Weights of a small segmentation model.
Model: 4.32M parameters, 64-pixel images, arch unet.
Training: normuon at rate 0.025, 7500 steps, held-out accuracy 99%.
Data: 72500 training examples, 13.2 epochs.
Rows from block 14 of a small segmentation model, named by matrix and row number. Rows with one number belong to one channel. Each number is 128 + 32 x the weight over its row's rms, rounded and kept within 0 to 255. All counts start at 0. After the name is the row's rms in percent of the matrix's.
After each channel's rows are labels from the 100 images, of 14976, where the channel reaches its highest value: "responds to" is what is common among them. Only what is clearly more common there than usual is listed. The data: rendered rooms with furniture.
# convs0: first 3x3 conv (model.decb.1.0.convs.0.weight, 96x192x3x3, each kernel summed), inputs 0-191
# convs1: second 3x3 conv (model.decb.1.0.convs.1.weight, 96x96x3x3, transposed, each kernel summed), outputs 0-95

convs0.79 079 [142 123 150 132 145  98 144  82 119 142 163 123 140 138 111 151 123  91 156 114 145 114 114 124 132 123 124 124 198  89 135 114 123 116  97 109  84 113 125  80 128 123 122 153 156 112 137 114 149 136 141 142  45 121 161 137 125  90 106 124 103 131 157 119 122  60 104 109 118 172 104 165 138 148 139 104  97 131 147 152 142 149 128 170 117 154 134 139 132 136 132 136  96 107 158 150  82 138 144 145   0 150 122 137 138 137 126 148 173 113  99 105 162  82 109 176 207 206 128 100 145 148 113 142  80 117 180 139 205 122 140 179 174 156 124 171 162 100 131 121 181 138 129 117 149 118 156 104 175 154 132 111 138 105 153  98 125 108 143 131 175 166 136 124 135  85 195 153 144 116 142  96  95 128 129 131  43 120 105 103  48 147 143 179 157 112 152 112 109  90  85 125]
convs1.79 093 [ 81 137 128  87 140 123 107 157 125 136   0 112 105 138  63 126 133 149  87 121 119 110 118  86 112 109 115  97 138 160  96 137 121  63 165 126 151 137  97 131  95 115 148 114 132 136  95 165 153 164  76 136 104 111 151 148  88 125 106 156 106 112 117 131 100  71 170 122 105 102 137 154 130  97 126  94 110 129 126  91 116 142 151 157  38 139  71 118 128 105 100  84  81 180 126 121]
responds to: count: four

convs0.90 079 [143  78 140 150 107 106 141 117 169 101 135 130 149 114  93 136 144 117 118 114 185 131 118 119 115 141 116 143 121 137 130 136 126 116 138 156  89 145 141  91 157 155 139 136 113 166 147 146 134 195 111 105 164 149 116 155 121 167 147 109 129 139 142 144 134  89 133  86 143 151 143 140 145  91  85 117 121 102 120 173 170 101 157 127 166 138 124 133 140 130 140 117 107 117 135 152 130 136 119  95 195 133 130 127 139 124  98 167 183 102 171  61 157 102  67 137  94 121  16 161 169 114 114 141  93 130  93 103 156 134 154 127 146 156  99 155   5 158 103 166 145 156 101 168 182 132 162 119 179 148 105 105 151 142 217  95 116 228 151 155 111 142 190  73 140 139 136 111  95 135 152 124  98 132 176 190 153 141 130 137 126  15 117 130 148 109 140  78 229 101 167 149]
convs1.90 097 [136 119 127 103 139 163 124 126 154 159 113 145 116 150 192 117 149 114 125 122 126  96 123 126  94 102 124 101 122 126 125 132  78 143 132 132 120 131 124 139 133 193 119 137 108 106 122  99  83 136 150 105 116 116 125 115 108 100 125 155 120 148 154 167 102 102 103   0 127 105  62 101 138 109 203 135   6 160 117 103 113 108 138 128 137 179  95 110 129 212  98  76 121 154 134 126]
responds to: count: four

convs0.75 097 [ 65 100  99 101 109 114 113 121 148  57 105  96 130 122 122  69 132 155 159 127   5 182 145 122 112   6  67 129 117 107 114 128 125  78 167 145 100 172  97  34 149 116 112 141 133 142 168 101 109 113 124 132 154 159 173  75 124  88  73 122 151 124 103 170 101 156  88 201 153  99 146 104  99  90 100 174 143 116 118 117 132 137 118 187 108 113 140 114 113 160 178 123 115 105 115 114  93 128 133  92  85 113 152 129 126 107 111  96 123 157 123  61 100 129  90 171 131  99 132 175 111 104 171 109 112 144 154 121 122  59 117 134 128 111 134 141  96  93 148 103 109 186  87 123 156  68 186 128 113  87 117 135 123 121 152 108 157 104 177 144  84 109 129 115 145 130 155 118 133 144 120 159  80  93  90 128 129  87 176 117 141 166 164 140 112 137 111 107 158  56 103 110]
convs1.75 105 [158 112  95 128 124 123 131 126 132 193 118 110  80 140 179 141 163 116 123 145 150 125 108 164  84 117 113 124 141 107  79  63 127 175 119  85 106 172  97 169 190 145 152 115 113  94 107 123 153 122 187 138 113 142 171 143 104  77 138 145 116 100 165 142 117 101 145 145  79 188  99  95 131 143 139 190 119 157 156  82 110 162 104 118 146   8 131 132 142 172 105 130 178 148 153  68]
responds to: umbrella; largest object: umbrella

convs0.78 093 [ 86  71 163 141 129 111 137 148  97 121 106  98 128 204  97 124 114 136  92 132 133 153 115 124  93 131 127 112  98 110 150  48  77  47 161  82 133 149 157 190 134  75 136 104 156 142 117  80  87 115  91 117 104 123 122 138  86 131 119  99  83 127 203 124  92 102  66 136 112 137 100  69 178 127  98  99 102  76 104 154 122 102  89  96 125 125 130  98 143 132 170 163  94 126 148 156  97 170 131 103 129  89 107 173 159 125 135 132  59 206 108 127 147 129 143  64  93 169 116  72 148  99 183  43 136 106 128 132 154 121  96 117  98 136 127 169 182  96 104 174 117 131 134  88 116  96 100 155 148 147 153  87 112 145 126 170 145  99 154 126 168  46 158 131 152 159 126  98 109 154 104 111 140 161 113  61 143 106  99 103 104 121 103  90 139  88 132  52  88  98 115 140]
convs1.78 078 [151  89 205 156 148  93 161 174 110 116 145  98 156 185 132  79 130 156 110 143 136 126  96 106 176 127 169 108 120 176 144 171 169 129  55 123 162  74 127 130 175  87 159 144 130 100 163 123 155 108 102 165 181 115 120 157 161 127 126 183 131 144 101 129 125 100 176 104 151 124  71 101  74 132 154 181 162 162 141 148 182 132 115 170 170 102 117 150 118 128 114 166  56 121  83 144]
responds to: trophy; robot

convs0.36 093 [116 139  79 156  84 112 189 158 116  94 108  55  82 144 141 143 175 144 175 108 109 113 149  85  97 113 103 136 136 140 112 151 118  92 143 156 137  89 140 150  29  55  24 122 114 161 142 156 137 177 157 112 169 152 115  80 121 120 112 167 128  62  68  57 111 136 109 125 112 120 140 144 146 142 102 123 113 129 200 112 185 141  79 128  58 151 173 143 134 146 144 146 134 163  88 161 167  96  97 101 135 125 158 143 137 163 141 125 206 132 104 104 119 104  83 113 154 131  85 164  82 123  90 151 129 172 116 151 103 157 156 131 106 154  53 119 102 112  83  90 193 108 112 123 135 127 138 140 155 141  70 134 172 110 128 112  94 100 142 137 157 142 134  93 173 111 158  76 135 113 144 136 108 139 120 121 162  80 182 119 133 126 129 138 175 138 160 139 132  55 108  82]
convs1.36 098 [141 134 129 122 143 141  60  97  86 159 132  85 111 120 141 155  93   0 129 116 160  96  75  98  95 153 100 113 109 113  91 130 101 134 156  70  93 155 110 160 150 117 118  81  87  90 105 124 145  77 167  88  97 139 144 136 139 140 148 128  98 119 151 125  74 132 111 118 145 128 132 169 164 114 130 151  67  84 181 109  83 125 127  41 168 107 106  81  95 115 109 141 144 110 139 112]
responds to: trophy; count: four; largest object: trophy

convs0.44 093 [137 162 161 130 125 132 105  96  50 125 149  63 185 130 127 108  90 157  72 132 105 125 109 100  98  95 116  65 148  56 202  33  71  70 131 118 115  90 107 133 102 124 126 136 134 100 179 131  56 147  85 138 124 153  83 133  58 132 139 171 131 223 136 152  99 130  92 176  84 166  87 122 149 165 103  60 144  93 127  92 127 150  91 190  96  93 158 133 110 247 120  92 101 143 155 225 143 148 144 114 166 125 135 103 118 134 142 101 135 116 126 123 104 110 132 147 121 138  97 155 150 142 140 102 148 144 149 141 186 118 162 128 136 151 139  80 142 108  73  99 144 140 167  93 135 185  78 142 125 141 114 136 125  90  74 164 131 107 110 130 134 116 107 128 141 101 137  97 153 125 142 131 136 132 124 108  90 155 153 121 125 135 125 107 105 114 118 106  85 134 135  96]
convs1.44 089 [105  81 145 108 151  99 127 115 136 134 180 106 105 185 120 150 104 151 118  91 129 156 113 160  58 116 140  77 159 145  86 145 124  81 158  82 151 138 144 119  96 122 134 136 120  96 124 171  66 157 137 172 155 130 178 195 152 143 118 100 120 165 131 143 102 137 138  59 145 153  70 110 151 137  63 149  94 135 144 122 175  51  91 114 164 147  75 188  95 143 117 133 163 172 104 170]
responds to: count: four

convs0.74 107 [ 97 166 216  85 106 104 122 122 155 146 114  89  99 111 139 122 121 117  81 138  87  92 125 157  52 157  82  97 140 113 178 111 175 120 150 140 151 116  83 133 129 129  88 141 113 189 103 130  36 128  93 149 139 124  83 150 136  53  97  83  94 132 184 127  61 127 118 141 131  77 106 118 166 196 174 128 143 101 101 170 127  99  43 122 150 164 106 133  91 121 139 184 135 138 134 158 109  71  91  45 118 127 115 137 151  99 136  89 129 125 151 114 150 126 122 133 139 126 177 180 136 112 133  80  96  91 131 156 159 124 130 122 149 143 107 154 153  72 196 180 141 108 167  70  98 170 148 131 121 173 123 128 113 117 134  96 129 148 147 168  89 109 136  68 101 137 131 127 161 144 174 139 152 100 189  97 124  71 134 119 128 110 149 154 172  97 128  93 182 119 146  78]
convs1.74 120 [ 88 125 144 131 103 104 159 120  32 113  93  97 115 115  99 126 103 109  89 178  63 107 107 179 143 105 104 118 131 110 143  95 129 182  57 130 140 111 117 130 115 162 119 164 133 159 102 128 114  73 123 144 105 115 108 112 130 102 105 203  99  89 139  67 153 131 134 103 132  73 125 112 124 134 125 163 124  64  99 109 141 149 115 186  53  98  71 115 104 148 167 107 206 141 115 138]
responds to: count: four; chair; arch

convs0.53 082 [110  97 144 170  87 116 169 131 158 143 169 157  99 123  84 146 209 131 128  93 133 128 111  80 102 145 143 145 100 107 140 132 107  75 128 149 116 131 122 109 161 126 135  91  85 143 136 146 147 161 101 144 129 155 163 175  98 177 108 140 138 147 164 146 164 114  93 130  88 174 136 129 158  64 129 105  90 123 120 135 160 112 122 100 150 124 121 147 111 141 117 116 122 143 135 186 186  76 112 101 186  93 112 189 131 112 107 114 111 110 100  70 141 123 136 100 108 121 157 142 166 122 163 123 110 121 114 130 151 124 120 126 120 126 129 213 167 117 177  93 126  83 124 152 164  89 145 155 148 155 116  76 149 125 147  60 209  42 150 200 133 106 107 101 132 100 163 155  88 208 155 128  73  52  91 131 147 134 107 196 126   4 149 182 143 136 123 121  97 127 123  79]
convs1.53 081 [139 103 115 121 142  68 137 131 138 160 158 127 101 160 156 131 129 141 133 133  98 110 139  97 155 133 102 108 155 122 108 135 130 120 145 127 143 131 116 122 137 118  98 140 115 124 162 130 146 143 146 197 139  97 185 126 147  85  93 158 126 164 144 103 114  85 133   0 107 132 211 115  84 125 183 141 148 152 134 107 103 125  73 144 147 110 116 114 140 200 126 133 144 143 167  97]
responds to: trophy

convs0.30 101 [151 104  45  43 121 138 134 122 148 108  98 179  92 103 131 156 135  84 136 129  89 179 149  86  97 116 105 160  69 101 134 210 140  92 148 174 119  73 133  32 159  76 109 111 122 157 139  91  72 176  58 196 131 103 132  72  94 162  52  77 138 104  90  46 106 127  95  45 125 191 138 128   7  72 130 136 155 157  99 105 133 160  76 102  79 102 114 105 153 145 107 119  92 101 104  71 118 115 103 148 147 131 140 125 158 154 131 121  76 138 126  97 152 122 118 120 136 135 120 111 143 107 142 122 156  85 110 130 119  86 115 115 142 136 167 120 151 128 120 108 178 132 116 101 155 126 112 146 133 137  94 144 140 121 141 124 141 107 138  79 155 102  96 131 113  74 131 102 116 121 108 121 108 115 141  70 129 142 142 132 115 158 138 134 119 104 126 123 114 131  86 133]
convs1.30 110 [ 76 124 108 124 117 134  72 122 133 163 136  95 175  95 109 192 125  96 144 121  98 130 144 111 101 124  51 114 126 111  70  86 106 158 162 113 110 134 131  56 126 112 105 121 147  86  86  90 168  95  74  89 103 139  73 132 124  97 154 141  99 142 117 136  49 106 121 114 111 142 133 114 120 161 121 111 153  27  42 103  98 126 127  68 154 149 149  81 105 133 137 100 127 119 114 123]
responds to: trophy; largest object: trophy

convs0.37 101 [ 68 162  99  84 119 159 124 160 141 100 119  81  90  85 158 111  96 114 179 205  34  88 152 114 192  93  80  98  87 155 102 166 129 115 218 135 133 126  90 136 118  95  70 151 153 134 149 126 133 141  60 154 145 124  97 114 115  59  97  99 116  62 105 139 105 114 107 167 151  81 105 109  89 122 142 113 139 139 169  95 171 154 115 100  82 104 163 147 162 133 113  85 127  99 157 145  71 148  94 105 117 111  96  87 124 100 101 114  52 158 105  80 136 130 196 127 118 147 146 126 153  62 132 132 172 106  79 148 148 150 123 124 152 114 149 144 121  67 151 116 152 162 113 106  72  80  94 152 154  57  77 134 138 132 144 150 123 108 126 168 104 117 190 151 125 143 176 131 132 152 131  97 130 107 176 104 103 132 187 109 134 120 106 138 134 106 104 153 140  71 107 125]
convs1.37 124 [122 102 168 131 142 119 152 113 207 142 111 121 137 157 132  89 135 114 121 126 126 128 130 135 115 157 115 110 123 134 112 103 150 176  84 109  91 147 132 120 230 132 120 112 130  99  96 147 114 189 181 119 118 174 136 129 114 130 115  70 217 157  87 121 112 107  79 126  97 137  79 161  72 136 127 144 169 102  89  94 132 129 127  90 117   0 134 129 149 115 104 112 147 152 135 111]
responds to: barrel; largest object: barrel

convs0.94 105 [ 60 169 122 143 130 160 119 148 151  88 116  95  69 141 161 112  98  94 150 186 118 128 208 111 131  92 131 138  63 188 135 114 111  83 133  93 136 103 109 178  84  73 125 218 118 117 105  84 105 138  70 101 131 139 102  65 119  50 123  89 141 107 102 114  82  83 107 106 144 120  86 146 144  90 127  89 173  66 106 147  86 105  82 186 175 147 180 177 117  78  94 173 138  99 138 123  74 117  80  96 105  94 160 109  59 116 147 121 164 117 152  92 129 128 114 128 146 111 153 112 146  91 108 154 131 137 128  98 117 130 152 141 164 120 190 133 163 112 136 132 128 166  98 156  92  80 153 160  85 104 110  97 123 112 159  95 191 161 144 148 101 116 140 118 123 165 138 142 171  90 131 135  95 102  80 169  97 117 133 110 141 100 153 137  78 114 145 151 112  52  96 122]
convs1.94 130 [148 105 126 130 136 120 146 125 173 115  93 106 104 130 155  16 173 134 151 123 142 159  68 123  79 145 102 107 115 122  85  93 172 157 106 112 114 128 109 131 117 153  99  97 102 113 112  95  70 138 100 118 137 148 116 100 113 147 119   0 191  88 120 141 115 112 142 118 101  86 129 188 102 106 122 132 138 132 104 108 119 103 153  72 102 114 123 151 210 123 148 103 151  66 128 138]
responds to: barrel; largest object: barrel